{"encoder_head_dim": 48, "encoder_fused_qkv": true, "encoder_width": 128, "decoder_width": 384, "decoder_norm": "rmsnorm", "one_sided": false, "adamw_weight_decay_other_params": 0}
Rows from block 8 of the audio encoder of a small encoder-decoder audio transcriber, named by matrix and row number. Rows with one number within an expert belong to one neuron, the router's apart. Each number is 500 + 40 x the weight over its row's rms, rounded and kept within 0 to 999. All counts start at 0. Numbers have three digits each.
After each expert's rows are labels from the 100 clips, of 14976, where the router gives the expert most weight on average: "strongest on" is what is common among them; "lies over" is the class under the peak. Only what is clearly more common there than usual is listed. The data: babble in 24 made-up languages, each with its own sounds, syllables and stress or tones, from a formant synthesiser.
# router: slot weights (encoder.blocks.8.mlp.router.weight, 32x128, trained with AdamW), inputs 43-85
# up: expert up (encoder.blocks.8.mlp.up, 16x128x128), inputs 43-85
# down: expert down (encoder.blocks.8.mlp.down, 16x128x128, transposed), outputs 43-85

# expert 15
router.30:428462488442500505441493468528495502482498559513522562465483440464439524512519500495520490554510525578522405535509519470481505503
router.31:489551517471542477480543478541508589436485552529494492525504403466492519491440540484518455479543489514529562563583583501467540445
up.0:500500500500501500500500383500454500463500500600500500500500478500484526504500545500500500500500500500542484500352500464500500500
down.0:424500500500500501500506500563510498500500500503500500500391499500605495501552505485505480480507552500553500500497500464500498498
up.1:477475505534521481507484506504482476607486489500529500500502536510512497500500500515508470499524505486518509471500482556489515471
down.1:493488497506473499506552517562451535474500516440501486533450551530470496494416518502501507505535606504430502499500615499503533500
up.2:451489500562500500500500500500495408500500500499500500500500532530500517500500500500500500500490380500432500517509494357518500500
down.2:492500500500470500500500500494543500495511500578504516497330543505618500508500511500500491504500498501483579499505501500500501501
up.3:439507538503499657487500432503529516498493511484511471466505436512504495501471500450509503526529515500538507772498500481500513476
down.3:492497457479493503498435500587490500512494498528504498472483600508585513551498500553500488489510497491527485340519529479494499550
up.4:510503519466445501529491521499491481501496552503514499503521549501496528563500513555501538487501299447481489571554496410494480518
down.4:470617502553532516496502483500500466513497496530531522504502501500455504541559501579440566502497498509505526500500529481485509606
up.5:496478495501499497610480524351500439433562470503614499536495528492537500519461490500550497495552496500489500482543500544443490447
down.5:414517570500495484512499501473583449501417591435499503504504426517500496440478495504390499434501498500537541609548553499499500516
up.6:497481500500500365492500500500495500500500363500500417499486538500499500500423500516498500500500500500500521500500411380536500500
down.6:500510504500514501500435519580421520500442503500409500500500498501518530488500501516493547620486499488501501501483497502500502516
up.7:499460506656497473497500494477479533500498490692503466499552530505487524508537486496511463497490567501512483499545560502527499460
down.7:469502479462547585432453503484503444417507529500557511491495476573534488482505513488532467456514482507512500514500514427500500505
strongest on: prosody: stress on last syllables; /f/; /ç/; /y/
lies over: /f/; /ç/

# expert 13
router.26:501494490494520437509424520525540528438457471521516494539548444520440597549469615466486505556485502477426507472554504471517504564
router.27:435445517584511565522495526601456543532540452544504529529531467483517459447406550466528480429531467558558458562523482485471489449
up.0:501492498571501344497520525503500499498500495364506500500551497432420503506616514500485489410500486507490511506423500500500543505
down.0:483499503494502500518496447445496500559500462687495526495491405504501520525505504505484505489504490500500494497513505509480487491
up.1:509523499439436496499516516378570475503394505450527496496498498499520501501501528509474394481572496577532466465500500506504509500
down.1:503449525500549484497498500612449500500530500502512437401397500511493485442489586499557493520376452498413481496522519455526451553
up.2:529438493505468500499501740474499497408470486485500504487473500369543451578573520500478500463479504520489500500495473526508506477
down.2:483502500510524528519513374416510500499513500456527494594496460587522493438465458500529485499594621500504500552425503499499466491
up.3:501500525500529432479493496500499451503515591551500525513500505469448500570497443503550437498500422500540514504515469499474500472
down.3:517507487489503499497500503440530498512631521499503512502367500516498498505495442451508428546500457505481484474504448490500459512
up.4:494472515658530552498489483713502459613526456492530511465466562507518545500498504500500500538490499611462453497492472499501535474
down.4:482499498468457499500548505512502583491412486531491558488519500510453447501415500495497549512505506572494480562571515502497499495
up.5:505519460508498502551500498489500466511425498497493471516521502504494588499510540479583510519499500501497409502425479498500500500
down.5:499533488492500500503494500534559507500500501499494411500573504513589517511500500451457492506500502506534540516500514479479496500
up.6:412501547517606506512530511551494544493501492493451497510465500502500412497504506494528558501500521516529429496525498449500412446
down.6:489484493507500478535476319523500496503499494500597511498296500499464572610537502504505461491500539500493504503558501500513511540
up.7:501499494495428442508521502483550495500474490507503506501527500490505484484549475498513483498503502338505515501505500625510500446
down.7:420499429484500544504476400575494502504516494504584507510503494512500489475420484487499432496499508509515500568494490449500432544
strongest on: /aʊ/; prosody: stress on first syllables; /d/; /a/
lies over: /aʊ/

# expert 4
router.8:445474495498482567564517535527523538381488461517490534491540466533518579467500502539496543451456529540461426551440502450504542439
router.9:548467464457474518441520440482535470468495432527532499476507552559463523484546470524459540488498504535437487456522463489454506433
up.0:500497500397500492539554503475572498336478502495424535500500377497498519500501501418536470500516500493573505576527500518501525502
down.0:500500500500446500500538496500500499507503473501554500500472500495506495432425490500501499497500500500500532500501500500500500500
up.1:509481537502561526498490496479532458496586451573500506500502500396498521502503484500448500500499511584508466504615472502476506500
down.1:538485496459461511494522497449501525530534532552589516510473488473506474593391501504528556486499507510409613408542500466511501500
up.2:559495467304595497516461522479496500495499537518470490544500508461454392507515501500500585500505481557497586502514490498508503480
down.2:499455480450398513505494539503499537493484504503397514486483445518394515515496463447573449412507525632486526488570500498528500525
up.3:582500500486626470500388506495500500578500500483500500500500395500500500466512500500501500500487500469500500500574498370559500441
down.3:507499500501505500537519471411504500480493517500540501499500500500741503403504492500410508441365469500500497483561500503412512496
up.4:519500500500500501500500459500500502500688500500500501500471500500498500397500500500500500500500500500500537500503500500500501500
down.4:492506499491467525499469527497489521490502503483463505501415470499480504499501380478483486471491508488480588475527500615524500524
up.5:401500519492515439504515495513524492608509623521497501500460481533496500450495499500500504502500482599496501480450500501501464501
down.5:515475502499512556500498569497495505497510498507545500502502525501557502504450534499498484515481317436411494500476482516503506463
up.6:559481458498535496500500504570512499516424515516504496436455471503501578499527502542499517502479515393500382478557500532524501503
down.6:498595494482515497472547502513474499319513498502542504403570429553483551502431477531552501517500501457512529468466570465501439525
up.7:502500477500501552440504468494500502479530499510544498531536595515640515494410538501488487595503498500498584500497540497445504441
down.7:496440509502533451517500518539498500501595502506506505483562496588511505514500500503502499505557482506503642505522484511502493479
strongest on: /i/; /ç/; /y/; /f/
lies over: /i/

# expert 5
router.10:566422512531542550477510503526535553427559419544504576479479519559490469527498523525532515525484448567504501546471492536476523497
router.11:565470472545514532475510510512535516428573450581438474478494529467533559540518469547489478529546525484541432519457509426532467494
up.0:510517500500623500500481500492436500500500482500500391500500500500500500500500500500516500500500263500500500500500498500600500506
down.0:500500516504518500500499500500567500500500501497536500494503500500496515570435500500490614500500500504521500520500504500500499502
up.1:519511448531500506506492500445500428488492509500497500489454511499500520501500500580501496507399499547497486485516487500500501454
down.1:498488500497502508500487452511477502500625496667502498730521498615415499500541503490486509565500510503506498502541500539495489504
up.2:645499399501501499501644500500573500500500501499444499499591487435488513499459498500500500500502502479502500419535390500471545498
down.2:497440500496430506555511500498488431443455506504501505500496501497500487513500497500500535514498494505492502447499512596571511533
up.3:514461496488516421510497505509457511397494467545492500494474493542519478502491500495508544520498500458554499458498600525486461501
down.3:500503469450500573497499502506517528404478554509433447500496499480548505499500513425511514479448494487538492504502479513486422491
up.4:500561500523500500500548490498500500395440495502491500557447500495500500500503498485500499500506545497509504500474370497500496500
down.4:413552500518510524502501502500532522497467501482588500500500438509498502508512506463504517475496405500503497507514454511502495498
up.5:504500501500497500500500501500500500500496500500507500500500507483500500501508500507555520392243500498497498500489499500502500500
down.5:484500510482505489586494500510519501534505500581508500501459454501480494500451500508469501435500496588483500502490501501531500519
up.6:545452480553442479499495562359499497485509489444529540500501520603438496500524619553510509493432480536488497481479491484531478496
down.6:497500532501500581494494476488573501449475514524494533499522499512475501503429501607486507584500513491484368488535502502483500464
up.7:500494506512579504428521460549496496514499500556425540419544501441487547526499533503500500501505411463500500454494454500481500499
down.7:500506500461500490581471493494395510437505503420601500499500500489495576477601494498501500500466505491451541561503500500408504488
strongest on: /æ/; reverberation; /aʊ/
lies over: /æ/

# expert 8
router.16:498536490480459444539445466474508502538568471520488457469589454515445475535465512523530600509527522509453510438483495542475505407
router.17:519529471477537523551450430548519580457536490576494507483532461528555528490468547518487554535504454534474445524444471471504513414
up.0:505563499502473503503501474487492573572500442464500500499497482564500470449511500504531525471507500490497500500498500503503505508
down.0:477514506468534523484507500343421584443521505494511506505497507534486479550499498498547500491509517498502479499565496544568502402
up.1:499503500489500492509507488456568457498507580465477499464503499501491476506467476493494562497571405549501386514497577507508550518
down.1:504497508483414518494494491540367495500585514477502511486463487504497545523478463441566524487505375538504493473490471500504498528
up.2:500500500500554500500484500500507424500524500500500486500500511500500736488500500500500502500500500543500500500500500458500631500
down.2:493500442605502494500500467500504499500497558428477506502502500457493571500518504551499376489491491500434503502464500500500500513
up.3:500500269500566500500500500480500500500538500500500500500323500500516500500689500500500500500500500500500500500500500500500500662
down.3:500458505413499497500500518511500495459486481545505486444500422500512361500477479526520503500576558547500486500512500508511457500
up.4:629515522484529500500479501505503492514592592505454500502502504490459508551500425517492467499500501483494507497488516508533500496
down.4:515568503442499517553497500499500503488500500582500384480497523524452517511431502540497500503521467503501502593474500501490502557
up.5:496500491488499525432499499500544444510548510502556529510338517498516510503486509500501502497499486628501515495542500518488402375
down.5:505506514460500500500666524493549492317480522495502419491508504520453493500483497483499488496505493486416394491422497501500498555
up.6:504500496500509462532502475506563514495457505472649501528500516514500521581500517484584525503467497489539535482510486661501485458
down.6:497499608494499577501504564504500514540636532538416621473506478449458497417508503453498497496500500534514497471501490316514487443
up.7:497508499497526500507483606500498504533500482501542511479387500500501577579545504437510500500492596501428468498501496479515498491
down.7:602452507551494531478500496504502530496500504490476571503501511456499465517497500503531500580502498513509481503500553494485493501
strongest on: /j/; /ø/; /ɲ/
lies over: /ø/

# expert 12
router.24:485574480468595458495487502486540527429522487551445510563486460518446562415509528486542552445478476521467395487471519476464516469
router.25:560564517530458455502582515474510530502512538428423544496485475440410468524510433516515499550482523451532461473536503553542517508
up.0:482497582607409512479491530504462498489497492499499497494500514517500481504500509566440498489496466542465556494495527493500590502
down.0:511500500512515500512531465521391507499500500459424528500495498506480413516501497448496504432501530567511475466542521447495501474
up.1:448526528505476499515504495500458429517500461449487476500495501543535499507538500438497500493553401500500490335498496500453471470
down.1:501485508477500539516505466494471500526500494502496456542500477499500488523499500515497503502501503500500594506490504557513505404
up.2:548491500497505468512483499495497494504298490500452502519491392482522505499500473499515435500499490528473495526482499504549473452
down.2:444485488502498479474501564505494492498513412478474527397552502456500542541500457492433506549491538548500506426503638485504547498
up.3:487492498578413463499483522506561452503503509500462510530431414438496479496516486588500439505455484499533525483475479494500500491
down.3:500485489495495511507512502498503525548510499490519494502507500497442491502501568434521487385496482455509543508500463496500523486
up.4:492500511449493425481500506445548468500503458500504529526524500517500526499513480501522472546497678504541464505492502468587478389
down.4:499519500450498506535500393510491493511494500524547511514537568395481502500512500449448540501517510516496489501508478498491499501
up.5:636513509498564473487505521435500501615491497496496508493447500517474532491512489500500526508581513494500500500500506504464514500
down.5:499470452428497485513496438539434500499494503434458512544531455496632509452496490502501599565448619495490500518491473500492500490
up.6:542538501511536487485506584479518506500516504507494492498500486478489504508474500530500393493446506499500521567582533524469501542
down.6:508400498479500501501507426500422535539508478518505522495528539565464441499449506500497516515536513539508347461437497519500500454
up.7:490502494529491495531530499504513501502550556593431478497458472497496482461497462506505493505388519490445497491591534552522499500
down.7:498497533502451496495522507508498504650509496595500509447532500491515518496523499489544500506541510500492502490540515488500502500
strongest on: /æ/; /k/; /ʒ/
lies over: /k/

# expert 1
router.2:481531530490520532548526450466464517458521434478483474544501477484448595476452509513471502473507460530495472458437504407562505469
router.3:456478553424502471492537491481566556556502540534457548482551387498450500533429421507481492468567532471548465532540502519437438435
up.0:500494476505502494500536507513491639489476480499491498437505387510477512416453513496500501500483501505499574509509500498536487345
down.0:504499529547590496521499495503492494518499500496472457504509495521452500500501498563492500499498429504495500494404402506499502500
up.1:501500506610506450495500564540527525338490500351370499496442592500499507437507500519500482472499597506554498592506363497500500488
down.1:477569500497509515501491506435461501535507502507500492516484485435499509461500501501550499495501500503517500501519509497561500480
up.2:522445500503515453520508438494493488501501506489490497486434551496626487485509555493526501496506500499498496456498502503362509500
down.2:569510500492491518495493468537497500496612503525499540591535480510501749520500487494435483463506505525500540499468500506502505500
up.3:505511498524515509500492500530430457500530500520500493465502483516523444596500502485488511489491502632502538581531736487473501497
down.3:620524472489526409579499525438502501509502500510504500500471520413520482524477500501490478472514467500532517410501516558510442506
up.4:496501497507499458508499512509497501501503436500515498504447494515497471500498500386504497547588503595506522500525500366624485510
down.4:415509494494435500472520523470507539471502500502486498498500500488671498463458496570550459456555598499471499469487490505511500544
up.5:500560511502492603616635501538505500498520558394496506490493533494536498500431499413577497500530503501499509467471573490489489466
down.5:448500486499546500492532548503601496529565424475589500460597495504467503500500554449555510517540509451498490470430448510510499510
up.6:499504481493565501508477499492500526591506498528518487497437496501500501598557500503493439404498530502433624509406505533486467486
down.6:502498500522500451345507472500545495471500479544495506458500494500548495521495509500467503500498564478501500576500488501492513450
up.7:498578514530491453459495466548503500500499502552494464497559485500489428500496503484492465424502471532503557510436439469472500514
down.7:500419501582508452451499539506474501493499447431503531512533500496567549503512500403511495463499442490409363584502499485505484501
strongest on: /ts/; /ɑ/; /t˭/; /t/
lies over: /ts/; /t/

# expert 3
router.6:507505490448542393574472444438486531458514556490470453506444494425481526472429472464495464435543468487527568560577521503441536493
router.7:490467502446463543527406474467540464506533497478495553508557496501456572533473521469422504518445455473468536429545433487524435501
up.0:464554525499568433505487500498512476502495603500439478450499460491443602503477563484511513594444466542466501576499484495500511476
down.0:501499487500501500501541499498501518550435500527533494510492500440508500510499516441442501499494515500500511502566457553506517499
up.1:507499516465497414498494451308502497482451501397502492559524504501500497387493496498499505590500503465490500493497652497634476453
down.1:559509457524500518508490463499500499514506484554501496485515491502436543543492499513486497499500500486495554516373533489488495542
up.2:425498510498504485513497565466497519494472488479492526532503500497497487510670434477512474476501502484494504496492526484505500496
down.2:548502508539553495529498412501500502401499566490479508493460468589566508472349504491514499503440404451447481497502505500498504520
up.3:508507500503528498494500462498487488471593513490376542505464500500502506503483550510500492453497499490566490502510490490500490388
down.3:472566491578590465494511498548501496499445428506500495500515504558499520528502505544497503476488501492500441497457501498502507518
up.4:501498506504459500524486504476495495478566507456508495497460495499504552503499488463571518499487497498535472534501469444518496500
down.4:496430500485496506499439500471490444502475500455495497512490551525589500504503489494495501360505494500496495505499513541513497595
up.5:503484521500571502494477485505501500495545510499498502494497501493492743486477506502455499513479492409509498500508494503503474504
down.5:546471500501499503501495498500494503489524510500450498503566434506383355439503458501492502450498539480508501517514498500499493510
up.6:500522500500501466470503512505500586527500483422503497487502356457378498487510539500463498530490505502462510456487528499521517473
down.6:501472482474659475503530509494542469440491500552544515502531542461560525522499576493487522499498499500487463498508465500500475495
up.7:495500507500502467489503565507500494516515496456518490518461498499474538503523484486500517368487536522497500499474491498518512407
down.7:501491494510563509500494507496492498501526506508462510477583472506496407635497502473500502476482553531493486365504503499346538509
strongest on: /ɔ̃/; prosody: stress on first syllables; /g/; /h/
lies over: /ɔ̃/

# expert 2
router.4:537511428575542545518482405510513489511517461506465453574497457523507549469512545456528520493552504530503433475518543484512459505
router.5:496430418577553555552482458529546459516501430551506425554416532462566447521555461497563505509552503507452457499554528538492519467
up.0:464502578456432496517473601544507500493495536495491496516481429375559545494464480489509495494483425418500514469501505500436568524
down.0:501493495491500601483375365497492499465518484516522521492503521504490556502506463460443498511507504524501572451497504513513504519
up.1:500454490500466526503501590576489493560457495419559591502516504475459426552499496498476494507509537471499502491439485502491489494
down.1:474606458446548479536533385456499491498493475575501484508469548551503543488499521526501516505499439589506514433531514501501480502
up.2:478456495499481504518504591590498508503462498510469522497470518516529507501486464505502512500463519498507562517468448492514480632
down.2:513508507500503563461498511494529492506500503523496513497500448548531498525500500497518520498478499496506534495506500555500502464
up.3:500480567500588491495519503473558505500507500446501502453502481494521486532503493486501500492500516499501500479624555509492538472
down.3:489512486498517527500500501502498424500492501498538501462497555486501478524511500490462500511515538471556581500490507500501492488
up.4:515457502474501504380500490501504570500500539505500452500538512501534463588564494499500504526393498497500495545523502544491487390
down.4:500532474511508521497508496503480502497500500498499503418500500505609498437607487382542506503528471498565533469456501479551517541
up.5:544499506597506575500500504498496500409521500460500500500500500563500499500500500500412500500469500501509482502464500503523502571
down.5:459495502500523500484501505517570500496500538514504525500512535524541490504500499499432500495527482500500498457547474501499501501
up.6:523529524503500505508500500500615410500551500499493506482500502410500526292500497563500500506495498472500549455500499500423500500
down.6:500500504501465512515392500524452500578506523428499497637477496501501507501532452500523472507494634478513417500505506499498487500
up.7:492500500509502503500503548496516495525436501487567500501504551449492465501531508500486502520500699519494503508500582498488500500
down.7:465509394477526457516500408607403513478512501522505494517499476492565500500514490451502500496538379500501500496492493498500450526
strongest on: prosody: no stress
lies over: silence

# expert 11
router.22:507522512484548531479543516539481557409525467499464518525488509479460507512471565518520544526553479496490408552487522480468571405
router.23:460480477408554484480553509558474569430504467548504478554454507534468533425459528463520531547575506456500427530514466468495534499
up.0:494500498443496514499496511533474496496496557526491480502518483478508497535501495489487489501423490528416502501492501493447528534
down.0:496503500527483518519427467503497491503546500506439504599472480520550383501407499567502508529459476488571533477586499584500555438
up.1:500626500500500500500500500500500500500501500500473500500501500500500500469500500500500500500475500500500500500500532500680500466
down.1:398500500500499500500500500497517500469506500500615500501500557500382500503500522500500501443500500500500499500450500500500500500
up.2:485498501503508499535499508642506496482525489655590500604516497486469518543500513572513488500457501494518501503500518502434512494
down.2:498487503596486481508524451500485501511431497510512473500489486464499504499557494501492503464524499500517499500489500500497502513
up.3:500500500500500361500500500500500500500500500500500500500500500500500500499500500500500500500500370500500577500500579500500500500
down.3:500500500497500500500500500500487500501500500501499445451500492499500500500533500500500500500630500500500500500500500500500500500
up.7:581479498499513514490502578509474551522469536482488494499460535542463500498471529450500505496484538481494503481492607492500500500
down.7:467481512497485501500513536587503508380551516501534501514540493462500483496502528418520518499489500452451469502444464500490497523
up.9:500500464500506499518500500500500486500500500500500500500500502500500500500500500505500500500500500500500500500500500500500500500
down.9:496658549500468479500500500500461500500500500500504500500500500521447545478500500500500433500500466500500502504546500500500500500
up.10:550503490492500579502500509485499513500500432542431524503492552505501512494457507501381467532500667496475568500532420502491492491
down.10:567529500516518502532501527494506540480517469432517522494494446501497430503488500494475528489528511514500484498476579518496593522
up.11:500500500500499504500500451500500500500500500500448500499500482501499500498499500499499500500500500500570501500500586309500501500
down.11:491495500500493522500501500500478500500483501506500500500500497490330498504605500500483500535500616500500500508500500509530478500
strongest on: /ǃ/
lies over: /ǃ/

# expert 9
router.18:444488435467577536535477504558502477481505565529413496540489495479506498519481520466536468514548547503573418510546518473509566452
router.19:456472458444589548519488473555473514433528488520490521537533471517484481534399522515536494519493485469577401501557502491519528451
up.0:500500500500500500500500500500500500500567500500500500500500500500500500500500502500500500500500500500500500499498500500500500500
down.0:501500500500500500500500500500505500500499506500500500500500807487500754500499500500500500500501501500500500501512503500500500500
up.1:500500499500500500524500500511500500500500500500500500500500500500500500471500500500500500500428482500738500481500333500500341500
down.1:501500501523481500500500500500500500500500574501500500500494500499500500500500500500616500501500500498500500498500500500500500500
up.2:500510527525505517505502543497498519474495503498494523501503487484552533446499501495500501500487537500465494504500502501512538506
down.2:548501522550485506498395506501519503499507509493502592577336493538577478560479510565502505477405486496610522487471497497502486500
up.3:348500502497496533503495492505497504498502499521504482496495502501555516500504487502510507500496498497501500457512500503500501476
down.3:492502501502502393501500537514500499486500502498464500512463511547497516523503502522502379489497503500495500479489497516499514501
up.5:500381501497501514528538485500434500492555467504499530498508500500499490482473448416498466327553585497500476463505495509501451518
down.5:509543479493506493529454442459600507441411502478495500499512497494495505400510514481503564634498438501550507500563500456486524500
up.8:457463523510501458488498450493504497484491571622547495494582431513487501501530500422438505499505584479482498501487509631494481500
down.8:505514493500495571498504531543498530502492514375468500490494561496551509503484488553508500509497485456501498519462530485498503483
up.10:500500660516500499488494409500500501501549399489473501500500456501506501501389500507506529498500545500498500500501500448500361500
down.10:500500500500500524500500501508486500500484500500477607500500500510546469485525577486503492385501359500500500508460513500500501500
up.11:499501495499504500500504500501501500626501500486497553499500499489501499502498500500502772500499501503498500500497502499500479500
down.11:487498499500500507500500497498492503501828512494501500500494489496344509470505500500494496500515500494500506496511502489512517493
strongest on: /x/; clipping; /k/; prosody: stress on last syllables
lies over: /x/

# expert 0
router.0:527477460508507529500503518485493486512555530497468556438486476504525537547465487449615503503538426518476452490469434473543491430
router.1:569446544457444489548473501467428513541551533474437547488459491527489508534539502443553474487539517505470539493516511564472524522
up.0:559487500616517503532492476511510501566538421501480521590499497496510442499500509530537505564506657594469501498483494506399503484
down.0:499496513512497524497493502500508450500505538517444508449491447532498495500496500502503434439496482500500501506517551462510524479
up.1:490508512490495547550499519540535469500476534502482500507547485517558522419498517398499412571532487500501490498492499500498489500
down.1:602516500499498504501500466541447497471503500506499501525500530478506456492619514524523535494639407506506502465475497412504514496
up.2:500507502495490495522499490515506503493489500506496420500503496499498500732532507477499499631375490489515532489513499513492514493
down.2:490501499501498494478486507500504533546483500503492240499476505556499367467504500505499464507500454500500499499498439503509408538
up.3:500593491489598503500478459500504498456495501521486500478500497502524573489492501477500510515547308404460490500501502517501522528
down.3:522513513500499500588468525459516500515501510558536492462501538461507500547502472500516478334499508491500498501542433706490458502
up.4:507477497509499504499498504500486500521591552528500508510420499455499570514502488504450429427541567513542467504514481532528521447
down.4:535502352466500489604500452495504462533456409467539500559501496547508508501499500488573499503526516520490503536483496500509527508
up.5:404487500500500496500498481504660500519500500538496500500478501508500500500500549508608500302501500500500500500500500500471523500
down.5:509507500497498497501525507501493500498486502435533361513490505517537501500500500571391392520506499508500498500486442500504496499
up.6:490500535499494407500500504502510567504544454430545621504503458501513551511494495503499500505495515472517448539500487490492560513
down.6:495513505457500497498314500506504504485485511492513500500499553547487548507509505505514463508499497501491490494500517497508490494
up.7:501494500484496514409447495523508471575542491446501500498487522482513500502501540497493498498464451452551433599520441534497500318
down.7:498427532516592489508501466514493496486498486495468481523522500522498496504472532502551500487486527501397509503483503500497500493
strongest on: reverberation; /ɛ̃/; /ʎ/; /ø/
lies over: /ɛ̃/

# expert 10
router.20:424551515481498440470493531514488509487521569478576538468480497498459538493481530540512526544453392406463601511519499475496461501
router.21:457476469465611466529545469530514592463545491539446550485500480446501481492439548434481457535516485535541529465544552528455542462
up.0:514498512507552483503499430496554500500486500499453495478457493554506489403500501496694500498502500500506504488494512507502506438
down.0:427501519500404503540500505502496500425495499488479587500486445510499468483501512500499532499499481500499609501496508499500493499
up.1:499501504536442500503490481498511498520502494492504506486511501471548504419513499516524398502501769498453497487482496496503500499
down.1:503502512510502528501488454437474496500506407498454504506491501500489374501454473552501501486459500472526496497524498499479500499
up.2:481511508500472463481499517485415500445510536472477506431542521549515499403620412537486544498560492503514380524554495502491500467
down.2:500496558472463501448500512498502491475437500497522495500501521579506512509381506528515471596510505497560492501532500508433494500
up.3:500498503491293499554522497514504501509483495492565493499604421587510484527497554508540571497500511560510500405499427513502500489
down.3:499547469533543499539488554503538491498555475485541500500344617495529466500500500500409467409479649461512494554509493508495500501
up.4:493500482497528359493505377500509499494477499508500444500425501498497510496528501494504494499490573594498477474503497501495500494
down.4:499500496510515508500488520505490500492404504491584495492494508505531488427481483507500502404456430498507503461503504501488485496
up.5:481496518470462479502509498488501471500526522505520508502375516497477503503512415539560444506492478473500495471507498487503501563
down.5:498490506486503500496506552557496509521379512492502506459621537578491592456502500496470484500581500500441567508536468504419499585
up.6:500500473500500500500500500498500622490500500500500361500500487469500678524500500392487500500500500500500500500500500500500500500
down.6:517491545477455500560500499469498470512500500495487504504500546675518500495500513563501508495495517501499504500509370500516497495
up.7:470544533510500501509541492483533507665633471499483486409497249437520500500507509500535482492501503522530448533480494496484499464
down.7:525477487500502500471472498493503498424501504492525499511553553496453514500412549483406499398496532519501495479470599500508501500
strongest on: /ɹ/; /u/; /aɪ/
lies over: /ɹ/; /u/